python train.py --arch="unet" --model="image super-resolution model" --dataset="scattered letters and digits in many colours" --train_examples=48750 --image_size=32 --crop_scale_min=1 --horizontal_flip=false --translate=0.06 --color_jitter=0.1 --task="super_resolution" --loss="mse" --scale=2 --norm="batchnorm" --hidden_act="elu" --channel_attention="eca" --widths=[96, 96, 192] --blocks_per_level=3 --block="basic" --attention=false --upsampling="nearest_conv" --init="trunc_normal_002" --residual_init="zero_last" --optimizer="soap" --beta2=0.95 --learning_rate=0.0029 --beta1=0.95 --shampoo_beta=0.95 --eps=1e-08 --precondition_frequency=50 --max_precond_dim=1024 --merge_dims=false --one_sided=false --adamw_lr_other_params=0.0011 --max_grad_norm=1.0 --cautious_weight_decay=true --max_steps=6700 --batch_size=128 --epochs=17.6 --lr_schedule="linear" --final_lr_fraction=0.05 --warmup_steps=200 --weight_decay=0.0 --adamw_weight_decay_other_params=0.05
Rows from block 8 of a small image super-resolution model, named by matrix and row number. Rows with one number belong to one channel. Each number is 128 + 24 x the weight over its row's rms, rounded and kept within 0 to 255. All counts start at 0. After the name is the row's rms in percent of the matrix's.
After each channel's rows are labels from the 100 images, of 14976, where the channel reaches its highest value: "top examples" is what is common among them. Only what is clearly more common there than usual is listed. The data: scattered letters and digits in many colours. In brackets: how many of the 100.
# convs0: first 3x3 conv (model.decb.0.0.convs.0.weight, 96x192x3x3, each kernel summed), inputs 0-191
# convs1: second 3x3 conv (model.decb.0.0.convs.1.weight, 96x96x3x3, transposed, each kernel summed), outputs 0-95

convs0.6 098 [140 127 127 140 107 134 113 147 143 126 142 102 139 146 151 126 127 127 127 127 158 130 168 112  70 148 134 117 141 163 143 143 128 136 111 150 101 155 116 130 128 119 117 138 124 134 121 109 159 130 133 104 148 113 137 107  98 116 143 130 110 110 152 145 129 107 117 122 149 133 119 113 127 112 133 160 139 110 108 117 123  83 154  93 107 109 107 111 116 151 158  96 134 101 130 134 103 142 144  84  95 118 124 156 168 128 133  98  94 130 154 127 149  90 155  93 122 166 132 111  92 111 147 142 148 161 150  99 127 151 126 116 131 135 131 156  40 124  99 143 129 112 126  90 168 162 122 158 114  88  88  87 127 141  76 133 162 125 129 156 161 133 120 132 139 110  71 126 134 138  99 175 143 127 102 154 111 143 170 116 111  87 100 169  90 209  58 131 171 131 101 130]
convs1.6 117 [114 187 161 152 166 159 148 171 166 131 112 137 101 142 151 143 148  93 113 165 122 130 129 156 161 113 116 109 121  94 123 120 131  56 161 104 138 128 155  95 102 145 152 138 145 130  96 141  70 135 146 133 155 151 161 116 139 133 136 136 149  98 136 124 133 146 141 118 133 133 115  91 120 111 118 174 131 143 124  86 116 140 150 125  81 113 124 119 116 154 135 131 174 147 141 162]
top examples: purple (49); black (49)

convs0.35 108 [141 119 105 137 148 135 114 119 149  99 142 155 116 123 130 104 111 155 125 132 135 118 123 134 150 168 143 152 124 154 147 125 127 157 143 136 131 139 124 138 157 127 107 116 120 126 170 138 155 122 105 149 125 120 107 123 128 114 124 149 119 122 115 130 104 153 137 126 143 103 107 142 142 130 147 137 113 140 120 113 130 135 125 138 124 151 139 146 134 129 114 111 149  91 102 126 119 129 158 159 167 103 103 167 153 107  81 151 130 118 101 117 171 112 135  40 138 124 117 105 131 150 121 145 154 136 162  81 118 116 155 118 160 189 143  97 103 142 124  88 135 166 116 103 175  71 109 136  88  89  96 118 151 141 199 116 127 138 104 168 107 148  84 142 151 116 118 140  96 114  78 115 115 125 124 197  92  87 108 146 120 210 112 144 124 103  87 153 106 127 161 130]
convs1.35 105 [124 134 126 131 116 116 103 115 155 132 113 134 119  80 129 128 151 140 108 134  98 158 135 159 126 147 115 176 135 127 128 137  93 101 119 166  99 156 106 181 160 151 136 182 105 149 166 117 137 220  82 126 147 121 122 149 137 125 124 151 140 145 106 121 140 166 153  99 119 127 100 137 108 109 133 140 165 131 175 141 158  98 155 130 156 121 152 158 127 149 110 144 112 113 120 123]
top examples: the character M (33); the character N (31)

convs0.65 103 [131 115 153 111 121 119 172 120 183 144 126 104 106 148 107 134 150 168 131 141  90 120 106 142  86 118 121 136 148 107 111 136 157 134 141 165  95 143 128 133  89 116 124 147 115 127 162  85 150 168 131 119  85 131 135 142  84 148 164 151 133 118 117 124 123 109 137 129 140 125 140 151 130 135 122 128 136 135 173 121 143 145 169 109 120 116 124 119 147 139 121 113 133 143 109 144 186  94 116 114 116 125 126 129 136 121 151 152 151 114  98 107 133 163 114 108  90 113 121  96 135 143  91 137 122 107 140  96 143 127 128  47 130 127  81 118 125 133  94  83 115 175 131 132 147 170 168 142 131 145 134 140 107 109  87 127  82 100  48 145 111 122  76 132 136 180  93 109 116 168  85  82  92 123 125 173 108 119 106 111 154 133 133 116 115 136 130 151 160 138 128 100]
convs1.65 091 [113 116 134 146 144 163 149 105 149 122 155 142 144 124 121 173 112 132 137 120 128 158 129 121  89 149 152 170 134 146 123 120 146 141 179 118 155  92 119 184 145 119 158 154  93 103 165 128  94 139 126 185  98 138 164 109  85 158 168 136 126 128 102 119 148 152 159 140 144 164 146 100 115 110 145 124 160 158 114 121 130 118 132  71 116 127 154 131 141 145 125 113 174 120 163 131]
top examples: the character M (44); the character W (26)

convs0.89 102 [120  86 105 126  90 129 147 151 118 131 167 127 131 129 137 124 127 129 118 112 155 134 113  87 115 131 146 105 113 115 148 102 151  96 129 140 121 124 118 133 119 118 149 129 121 102 101 127 108 131 123 134 117 148 150 151 112 131 110  93 138 108 117 134 138 110 144 110 149 120 123 124 111  94 126 111 148 110 108 146 144  92 127 127 103 123 124 101 103 131 130 135 138 173 136 135 185 130 133  88 145  70 146 152 131 124 102  97 111 120 135 123 101 123 136  73 138 158 117 122 118 134 143 116 153 141 139 146 113  94 140 120 105 151  99 109  81 136 181  99 108 115 172 133  66 191 138 148 122 173 119 124  73 105 179 160 108 126 131 172 133 137 103 149 198 139 114  85 121 151 127 115 141 171  94 198 124  86 108  92  88 113  85 136 136 132 153 139 149 142  94  81]
convs1.89 100 [117 158 159 135  96 144 134 150  98  99 160 107 111 144 148 114  86 131 106 146 114 107 140 165 112 149 153 113 129 125 102 139 138  80 139 161 142 124 130 148 128 110 143  59 120 165 199 129 122 123 133 131 112 144 118 153 134  94 137  87 121  97 144 106 172 150 146 118 111 148 137 116 121 140  99 166 130 157 145 114 145 147 117 179 117 118 129 127 139 172  80 153 102 103 106 137]
top examples: the character M (28)

convs0.74 101 [142 133 154 138  94 113 136  95 156 116 123 111 164 120 118 131 120 160  83 135 128 117 120 133 150 116 144 122 135 108 154 117 117 140 129 163  82 132 122 114 125 117 132 129 111  79 134 128 127 142 127 146 155 167 120 137  95 150 140 152 160 119 125 120 125 105 132 122 138 125 109 149 129 130 115 139 129 156 151 144 143 124 141 162 131 141 120 125 118 124 126 133 143 138 126 143 111 176 109 127 123 132 122 181 162 109  91 160 131 140  67 163 103 157 129  52 108 166  75  94 154 134 117  83 125 169 147  82 125 128 106 137 123 124 115  78 104 151 150 110 141 140 129  92 119 144 149 135 143  83 134 157 133 142 169 149 167 121  83  66 165 142 122 132 172 122 111  92 136 133 137 122 177 136 110 146 148  96  83  82 129 216 121 130 114 144 163 117 120 143 143 136]
convs1.74 111 [132 151 126 149 138 129  83 155 151  87 108 157 100 114 126 121 141 158 123  96 138 173 100 122 166 127 117 123 178 158 146 140 122 110 103 107 172 140 106 148 117 121 130 121  97 119 148  91 139 133  98 118 191 153 168 112 134 117 153 194 126  85  83 122 120 140  99 116 132 114  78 139 155  96 150 126 165 130 142 149 146 120 110 147 119 152 139 154 121 135 111 120 121  98 137 142]
top examples: white (40); the character M (37); the character W (32); the character N (25)

convs0.70 091 [149 143 116 138 120 142 106 119 110 117 113 136 139 156 120 132  99 132 130 134 118 101 130 118 132 126 136 130 128 156 124 146 126 131 121 141 145 117 124  96 118 119 126 134 148 136 152 158 144 131 127 145 120 115 142 136 117 119 139 118 121 138 118 113 179 133 137 130 104 106 144 119 118 161 128 145 132 140 142 112 135 110 131 136 101 139 163  72 135 116 109 137 169 122 158 122 114  66 134 146  94  99  86 111 146 144  98 139 108 115 105 147 128 174 107  94 116 162  76  78 118 102 116 187 160 134 125  79 155 116 136  99 124 145  69 133 145 165 147  73  99 130 159 110 139 116 144 144  89 172 139 153 144 143  50  96  82  85 107 100 105 165 102 119 148 100 139 140 149 126 117 101 121  66 136 184 119  87 102 101 143 174 126 128 105 118 134  95 157 124 164  96]
convs1.70 098 [126 121 124 105  69 165 121 143 168 136  87 147 185 103 107 106 111 115 126 136 166 150 159 149  95 107 111 133  89 160 159  85 125 134 159 126  98 133 114 147 143 109 134 173 143 116  95 137 121  91 133 191  94 159 104 108 112 115 152 114 120 133 147 158 107 116 150 143 121 138 106 127 108 135  92 104 164 132 127 154 163 162 105 126 128 155 126 122 136 148 120 125 143  96 111 149]
top examples: the character M (37)

convs0.93 105 [150 145 123 131 113 151 140 135  95 140 147 151 131 113 163 148  92 117 147 107 145 124 132  86 138 146 154 125 116 145  62 129 153  94 119 115 138 154 120 130 123 143 127 112 113 105 126 106 123 120 143 138 120 105 151 114 109 130 101 131 149 120  92 157 143  81 130  89 127 142 122 148 122 120 136  96 102 161 111  98 118 126 105 143  97 159 126 130 108 166 119 132 102  76 122 135 109 113 179 147 109 196  79 120  80 136 162 168 108 134 135 137 128 125 128 149 154 136  91  93 144 143 108 115 140 106 136  58 106 134 102 119 191  70 126 134 166 106 151 165 102  96 109 167 110 100 157 119 121 150 101 116 141  76 133 148 156 128 157 139 124 133 175 130 103  97 138 137 114 122  56 125 146 119 152 125 125 147 120 156 106 100 126 122 127 104 139 105 109 125 111 160]
convs1.93 109 [149  95 125  95 164 136 145  88 124 100 157 131 163 154 125 139 121 164 138  89 164 100 146 105 151 120 135 168 153 135 116 158 140 165 143 161 156 130 114 129 127 104 131 131 150  89 150  89 100 134 109 131 134 125 165 138 152 130 134 150 132 144 120 126 115 120 130 134 157 141  88 169  88  72 153 124 141 131 149 160 100  64 116 132 113 142  96 171 130 116 116  95 148 109  94 136]
top examples: black (41)

convs0.57 092 [133 134 119 118 149 127 128  97 110 127 110 146 121 140 152 116  93 109 160 143 143 111 130 118 146 150 148 122 117 157 125 143 109 124 121 116 143 145 124 139 133 138 100  97 101 113 165 134 151 133 113 136 132 122 123 153 136 116  78 152  89 129 116 136 127 114 115 123 144 126 124 133 140 147 119 138  92 139 110 117 110 126 109 105 126 136 134 103 137 129 139 113 128 102 121 122 133  98 147 158 152 112 160 137 185  92 127 177 123 137 123 122 162 119 143 119 149  96 105 137 139 153 132 123 108 128 182 114  88 122  89 128 178 123 161 150 146 124  96 183  79 100  91  80 110 125  83 159 170 159  75 116 178 118  87 137 141 168  68 158 143 147 139 126 127  97 123  95 100 164 165 125 106 130 137 132  75 209 133 102 105 161  95 122 129 171 154 116 122  92 162 152]
convs1.57 093 [ 91 149 141 146  98 138 137 108 161 180 118 117 104 128 131  98 122 103 131 104 133  97 137 108 181 170 132 162 123 141 142 140 133  96 168 120 100 146 134  90  75 137 116 133 153 124  88 102 107 153 122 109 175 143 119 106 104 140 105 145 143 131 118 125 121 118 137  85 109 121 152 162 133  99 139  79 179 138 100 158  92 106 142 154 123 102  98 137 125 125 162 113 150 149 117 155]
top examples: yellow (46)

convs0.59 099 [120  98 156  98 131 112 136 151 154  96 133  97 149  97 126 160 124  95 136 118 131 161  99 137 102 118 127 108 145 116 121 139 137 140 116 202 124 108 131 144 123 121 129 135 160 131 145 108 137 143 119 120  97 111 116 105 129 155 169 145 115 128 105 123 160 139 131 141 144 126 157 120 114 131 154 140 109 110 111 114 126 126 137 139 125 137 123 126 145 141 100  90 119 123 118 147 117  65 143 162 148 152  90 144 115 168 147 153 101 121 142 130 101 110 138 165 158 150 106 161 111 111 123 119 134  76 153 112 110  81 168 136 131 144 137 174 122 145 113 110 118 148 132  52 147  83 160  97 109 201 123 139 122 167  86 117 165 109 141 116 106 130 136 150 159  85  60 156 123 192 143 113  88 104 148 151 114 109 139  97 114 129  96 137 134 114  99 138 145 126 171 136]
convs1.59 084 [154 147 123 101 149  95 160 122  78 139 121 113 158 167 135 168 102 107  91 124 145  77 143 174 102 101 107 132 104 174 103 129 190 139 134  86 107 140 121 110 102 128 129 136 133 127 100 127 154 131 141 117 157 144 133 134  90 133 111 146 134 143  90 109 148 117  98 168 136 121 105 144 108 114 111  89 156 110 130 143 117 133 113 108 144 112  94 104 147  79 162 115 165 111 138 124]
top examples: the character M (26)

convs0.8 106 [138 126 149 144 123 115 174 141 132 132 132 138 153  86 114 150 100 132 129 154 135 126  96 138 127 146 133 138 115 162 101  87 139 131 119  93 143 135 120 143 115 162 134 124 130 132 132 101 155 144 148 117 141 168 104 134 130 152  79 178 133 111 132 127 131 131 140 125 114 114 135 157 148 133 142  82  90 198 144 109 121 133 102 153 151 180 111 136 122 104 157 167 136 121 137 180 105 116 118  96  98 117 133 152 137 121 122 155 126 112 109  95 157 159 147  81 132 125 112 154 139 175 100 105 173 102 168 116 118  69 133 162 111 147 130 161 181  96 108 130  90 129 118 111  94 150 141 152 145 188 144 151 116 133  82  91 153 137 180 123  90 122 152 147 101 101 139 122 165 136 128 118 164 121 132  81 143 131 138 104 114 127 132 137 114 151 111 115 104 179 104 126]
convs1.8 090 [128 108 140 112 122 139 102 110 172 129 104 127 103 114 131 109 145 129 115 115 161 176 164 109 149 106 106 134 149 141 141 130  90 118 123 135 154 134 125 103 139 140 135 102 105  97 195 120 145 105 112 148 113 114 128 128 151  96 125 141 135 160 129 130 116  97 158 136 119 147 120 131 173  72 127  87 135 105 182 127  80 118 124 123 119 179  84  92 159  91 130 136 113 171  93 131]
top examples: count: one (56)

convs0.95 110 [119 109 138 176 101 126 134 129 109 117 106 155  85 127 144 144 119 149 116 138 139 139 155 132 152  92 142 116 158 114 123 139 127  98 133 155 141 129 113  85 154 129 156 130 127 121 109 124 146 124  97 127 124 143 142 119 117 143 141 140 121 133  88 134 128 135 130 134 129  98 144 120 108 145 104 103 114 103 119 125  93 115 133  99 140 142 134 121 121 145 112 126 144 126 112 141  83  74 161 143 122 112 101 119 149  91 125 178 127 129  95 129 106 120 121  87 145 103  80  36 148  77 100 132 113 103 118 109  78 117 117 141 164 111 102  81 174 101  90 167 101 136 131 101  93 137 195 155 167 121 122 140  89 125 153 119 114 109 157 167 115 146 128 114 148 143 161 128 150 117 117  99 153 143 129 111 147 137  97 102  28 120 108 133 143 110 126 140 103 136 128 107]
convs1.95 113 [149  94 120  99 153 159 168 114 125 114 177 125 154 153 100 125 113 194  92 116 152 102 140 121 153  88 120 122 123 127 114 160 122 128 124 135 164 139 119 137 162 120 125 120  93 105 111 124 142 130 116 144  98  79 107 141 126 149 107  74 141 111 132 130 114 107 165 120 132  93 115 168 147 101 126 123 173  77 149 139 151  69  87 159 149 133 109 124 115 147 124 138 114 112 127 122]
top examples: brown (40)

convs0.17 101 [123 186 136 114 160 146 127 160 146 142 155 137 148 122 143  88 137 145 111 131 159 119  87 143 107 111 101 138 111 135 132 104 101 120 148  82 108 132 138  98 114 144 125 167 151 133 118 124 148 135 131 137 118 114 119 143 148 109 100 123 129 134 140 165 154 101 140 149 149 118 147 133 133 118 132 125 138 130 138 144 126 109 143 137 136 132 148 133 128 136 147 165 159 116 141 147 128 127 136 100  90 188 154 113  90 119 163  98 125 105 115 114 103 141 126 133 101 172 138  76  36 156 121 135 100 141 126 102 152 103 125 144 154 134 115 146 136 151  77 100 114  85  74 135 133 146 161 134 113 163 129 116 161 127  98 180 161  77 129  92  76 133 158  88  98 157 100 145 124 143  83 116 109 117 133 158  97 128 134 112 132 115 191 165  76 150 137 106 118 123 121 128]
convs1.17 094 [ 95 151 156 107 142 133 118 151 144  98 158 158 105 178 120 129 102 138 142 109 160 117 134 153 159 119 126  81 135 178 161 128 125 101 125 164 179 150 163 100  86 124 155 156 118 103 169 135  94 125 119 115  70 108 142 141 100 135 139 128 142 157 136 126 146 148 112 134 179 155 118 113 109 136 115 142 115 145 116 132 102 134  89 102 131 149 114 111 178 119  87 125 141 127 129 105]
top examples: white (55); orange (49); yellow (46); count: six (35)

convs0.20 092 [115 144 135 139 154 137  92 119 168 144 149 146 109  97 118 133  79 109 128 111 157 142 154 159  93 122 125 153 121 113 138 127 117 109 123  97 110 143 149 164 104 126 122 135 142  96  97 128 157 155 161 114 123 106 118 110 130 112  58 113 117 145  99 130 147 149 110  90 154 134 133 127 141 116 144 128 129 127 137 150 121  81 138 153 150 129 132 115 119 146 139 143 123 110 102 112 136 148 135 163 127 161  99 148 143 102 140 134  80 114  97 112 150 114 154 151 176  86 145 122 106 115 126 119 139 123  92 135 118 118 111 136 131 130 147 157 181 126 150 157 102 151  96 146 117 136 107 150 133 126  94 160 111 137 109  61 124 141 141 168  90 159 186 135 180  64 132 124 107 145 162 123 106 123 162 123  57 130 156  94 104 138 163 126 168 175 110 128 122  92 167 138]
convs1.20 111 [119 129 124 122 132 124 104 147 137 137  95 148  93 120 152 117 107 152 177 178 135 112 133 103 123 147  88 152 127 108 147 102 157 126 199 106 130 149 132 141 110 157 148 137 180 136  82  97 162 116 157 137 136 120 128 139 162 136 123 152 155 164 137 153 113 150 147 144 120 149 168 127 156 124 152 114 183 133  95 188 151 108 111 114 112 136 106 125 146 145 155 151 133 133 165 120]
top examples: black (44); count: six (35)

convs0.50 105 [112 129 142 134 137 107 133 121  95 133 104 154 103 128 152 143 122  96 140 146 153 137 121 129 121 134 106 113 118 122 137 121 117 127 137 115 143 135 124 115 134 131 121 112 123 121 135 109 149 123 136 129 125 130 159 123 139 149 115 128 129 103 117 100 164 151 119 135 114 144 140 138 147 136 117  97 119 138 127  93 158 154  76 143 132 119 134 139 127 111 133 119 156 135 110 127 122 118  80 128  47 136 103  94 148 160 129 123 134 159 113 162 155 139 188 124 163 113 150 111 158  85 132 180 147 134 174 137  93 111  75 147 140  86 157 148 145 151 106 124  63 161 148 115 104 135 171 168 161 172 105 104 127  92  92 118 183 123 116 166 126  82 113 115 168 159 109 135  97 159 148 140 144 158  66 146 150 202  94 126 155  84 121 135 135 139 144  94 132 144 118 132]
convs1.50 084 [ 90 114 122  57 122 117 122 120 136 111 115 115 145 144 121 137  82  70 146 134 152 127 116 121 132 100 146 153 106 130 138 123  86  95 137 129  99 133 131 138 107 143 150  96 167 120 152 120 139 101  97 122  91 102 150 106 154 103 149 118 104 133 178 175 127  91 179 144 131 136 149 196 145 137 110 128  94 150 145 127 134 117 140 147 122 147 129 104 119 141 122 117 147 136 111  74]
top examples: black (48)

convs0.10 107 [139 104 128 145  99 123 140 143 103 146 136 144 119 114 171 137 105 125 145 162 156 143 119 108 114  95 148 117 143 143 107 140 140 130 113  85 150 106 117  84 127 140 178 155 106 127 107 136 161 146 101 124 140 116 102 113 160 138  51 146 141 136 120 134 133 144 133 124 162 128 149 104 117 128 125  88 133  97  89 126 132 133 122 158 100 109 111 124  84  87 116 142 153 127 171 125 138 150 144 107 113 109 147 130 124 129 124  95 165 111 153 116 106 155 146 122 119 119  93 125 101 119  78 122 136 168 132 107  91 160 142 131 130 190 115  91 106 113 163 119  64 143 155 135 146 135 158  98 173 118 121 117 107 110 154 153 174 145  93  82 140 134 101 130 142 186  98  83 107 142  98 129 128 161 106  84 131  85 131 106 116 155 138  92 120 136 133 125 148  83 148 104]
convs1.10 112 [132 155 140 150  93 131  99 149 127 110 122 126  96 132 146  82 103 131 159 143 123  93 141 107 122 105 139 103 108  96 127 125 122 111  88 163 118  89 169 100 121 102  98 151 139 127 103 114 128 127 176 128 137 117 115 136 122 118 102 124  99  73 138  87 109 155 121 103 116 105 152 115 132 148 104 124  66 145  98 125 119 136 128 136  83 143 135 104 144 131 102 171  61 109  97 151]
top examples: the character M (35); the character N (28)

convs0.60 116 [145 102 131 127 130 103 138 156 120 124 129 129 104 144 124 129 134 130 124 106 130 149 130 110 125 131 111 143 150 124 143 157 133 137 119 169 115 119 111 130 108 124 100 160 129 131 116 108 148 137 118 141 141 129 129 114 136 134 139 109 108  98 115 140 128 139 127 122 150 137 110 110  84 136 116 123 118 127  99 147 133 129 151 127 118 120 119 148 134 131 119 122 136 146 135 134 128 169 154 137 137 133 130 153 112 123  71 115 115  99  95 152  82 156 131 127 122 163 119 114 120 119 108 131 144 180 134 141 145 132 100 118  97 156 107 103 113 139 198 114 124 155 134  95 137 118 208 154 118 150 119 148 144 138 163 160 128 144 160 120 142 155 125 146 130 130  49 160 121 152  88  69 191 133 131 218 115  58 126 107 124 201 127  90 139  87 119 158 195 129 115  95]
convs1.60 093 [135 174 126 150 119  97 199 142 127 117 147 107 123 115 145 127 121 136 143 107 115 121  91 158 147 108 140 107 135 102  65 145 161 149 113 103 131 126 164 135 120 120 125 180 145 171  86 167 134 119 142  99 160 126 163 120 135 107 143 115 156 124  95 126 114  92 146 143 143  92 148 149 129 150 122 120  99 130 133 141 139 136 147 160 111 146 170 183 109 131 129 150 147 168 117  98]
top examples: the character M (37); the character W (36); count: six (36); the character N (25)

convs0.72 094 [ 97 154 100 126 125 111 151 128 131 114  95 128 146 149 128  92 133 142 102 139 115 131 132 138 115 157 118 154 127 151 153 124 134 170 127 164 108 142 135 141 140 116 142 141 162 133 137 161 118 133 136 164 164 114 126 125 122 134 160 127  83 131 132 143 159 120 118 109  74 133 128 137 171 129 134 123 127 153 140 109 137 117 122 102 153 130 132 140 140 110 127 143 125 136 104 150  77 150 124 113 152 126 133 124 120 120 164  91 135 108 103 145 109 124 100  91 102 153 151 118 142 161 120 130 130 106  96  95 144 140  98 165 117 125 160 140  69 122 109 125 163 171 127 133 132  99 135 130 120 102 130 109 121 137  87 172  98 144  60 111  94 147  72 103 172 149 160 110 145 119 124 108 142  94 140 207  92  77  82 127 109 198  99  94 132 104 158 172 147  96 143 111]
convs1.72 107 [ 93 160 130 129 136 144 137 143 104 134 148  83 128 134 111 111 127 131 135 126 131 169 122 152 122 138 148 183 142 148 119 112 136  94 117 220 132 114 165 181  75 139 111 151 153 168 144 118 152 150 121 124 117 136 115 123 139 143 165 174 120 138 130 135 117 169 157 129 145 164 134 135 118 154 112 151 141 150 127 156 150 154 110 157 124 120 150 132 139 185  93 135 124 108 110 111]
top examples: count: one (43)

convs0.13 101 [155  99 121 127 119 123 133 125 133 140 132 149 115 109 139 115 106  85 101 147 116 130 112 137 150 116 133 136 119 158 109 138 131 119 138 115 101 120 127 153 118 152 146 131 106 126 121 116 155 187 148 181 160 115 131 115 119  89 156 114 146 135 123 146 142 165 148 154 125 128 133 134 120 105 147 127 125  95 133 141 112 161 129 116 105 115 112 128 128 136 105  88 137 119 135 125 145 104 103 150 133 127 135 142 134 169 140  84 125 157 122 118 127 133 125 122 104 125 121 104 109 119  96 132 126  92 168 122  95 143  93 109  86 126 168 155 209 124 113 101 169 197 139 118 158 107 179 136 149 132 152  83 141 166  58 128 131  97 114 147 111 136 111 107 191 155  95 100 105 144 157  99 153  68 170 174  79 112 127 127 131 155  95  95 160 115 138 158 117 124 101 120]
convs1.13 083 [137 128 111 116 135 139 151 134 132 132 117 113 113 171 148 106 116  57 114 146 150 125 104 107 136 126  90 121 117 150 126 152 134 106 133 140 194  87 119 142  85 137 111 168 103 165 101 153 141  83 121 131 104 172 128 164 125 137 103 154 133 108 140 124 149 137 111 135 148 158 106 149 172 132 129 105 167 107 130 166 114 123 113 156 183 136 141 109 161 142  82 148 140 117 147 114]
top examples: black (43)

convs0.26 101 [137 141 119  98 112 121 164 159 142 126 132 103 162 155 112 135 102 132 102 161 138 107 143 140 136 103 117 108 100 149 117 133 134 118 128 101 130 155 123 137 139  91 106 132 166 143 133  49 136 140 126 105 119 116 114 145 183 103  77 170 129 125 156 136  94 102 132 126 129 127 112 136 162 110 157 110 112 179 146  82 115 100 164 141 142 166 121 139 120 156 192 113 149 104 119 186 115 164 160 143 110 138 124 112 148  74 118 153 131 138  76 138 114 114 143 114 151 134 126 110 130 117 105 145 125 119 114  85 132 129 139  95 169 102 125 104 147 142 158 145 140 121 142 114  92 193 184 154 150 140  96 118 130 153  93 166 152 108 105  93 128 114 130 116  82 151 126 162 130 136 143 106 153 125 149 120 109 182 125 149 126 143  98 117 110 148 101 128 134 146 132 107]
convs1.26 085 [115 131 205 118 133 163 111 120 155 118 114 145 137 119  96 119 110 130 129 122 130 148 129 165 108 121  84 118 122 115 117 165 118 108 129 167  94 102  63  86 100 132 134 109 122  89 187 126 104 142 124 160 133 134 163 140 103 131 135 116 154 109 129 149 148 118 182 115 145 110 115 116 143 111 104 149 128 119 148 114 137 126 106 111  94 141 109 166 151  81 172 145 104 144 137 111]
top examples: count: one (60)

convs0.63 089 [145  95 128 132 108 118 145 120 150 129 136  98 157 126 183 131  89  98 131 105 132 127 123 114 151 117 137 121 143 126  69 160 148 116 142 113 117 131 111 127 131 119 140 146 120  97 139 124 151 140 103  94 146 139 103 123 118 124  97 107 149 114 105 120 146 130  91  89 137 112 155 134 129 122 151 127  97 140  94 132 106 118 153 145 124 114 101  95 122 106 141 143 136 105 118 129 143 106 165 126 112 122 120 161 136 112 161 144 152 142 150 119 118 105 129  93 123 173 111 128  89 118 131 126 125 101  99  58 159 123 119 131 107 144 114 104 145 104 146 140  91  76 121 119 171 103 100 112 107 132 130 110 156  80 169 150 145  71 202 100  85 178 136 154 175 114 147 113  95 130 128 173 144  87 107  84  82 112 119  90  82  92 133 121 142 116  97 100 139 121 118 160]
convs1.63 098 [141 135 150 117 148 118 153 115 138 169 172 158  96 132 124 145 126 152 117 139 122 150 179 103 155 175 148 143 123 153 158 111 121 136 154 153 183 152 140  96 121 127 110 117  97 169 165 126  70 116 133 121 138 104 149 135 138 130  80 140 115 136 148  69 132 137 117  98 115 118 158 117 105 152 178 115 125 138 118 140 103 107 158 150  95 119 124  82  94 115 160 121 150 135 134 136]
top examples: black (45); brown (42)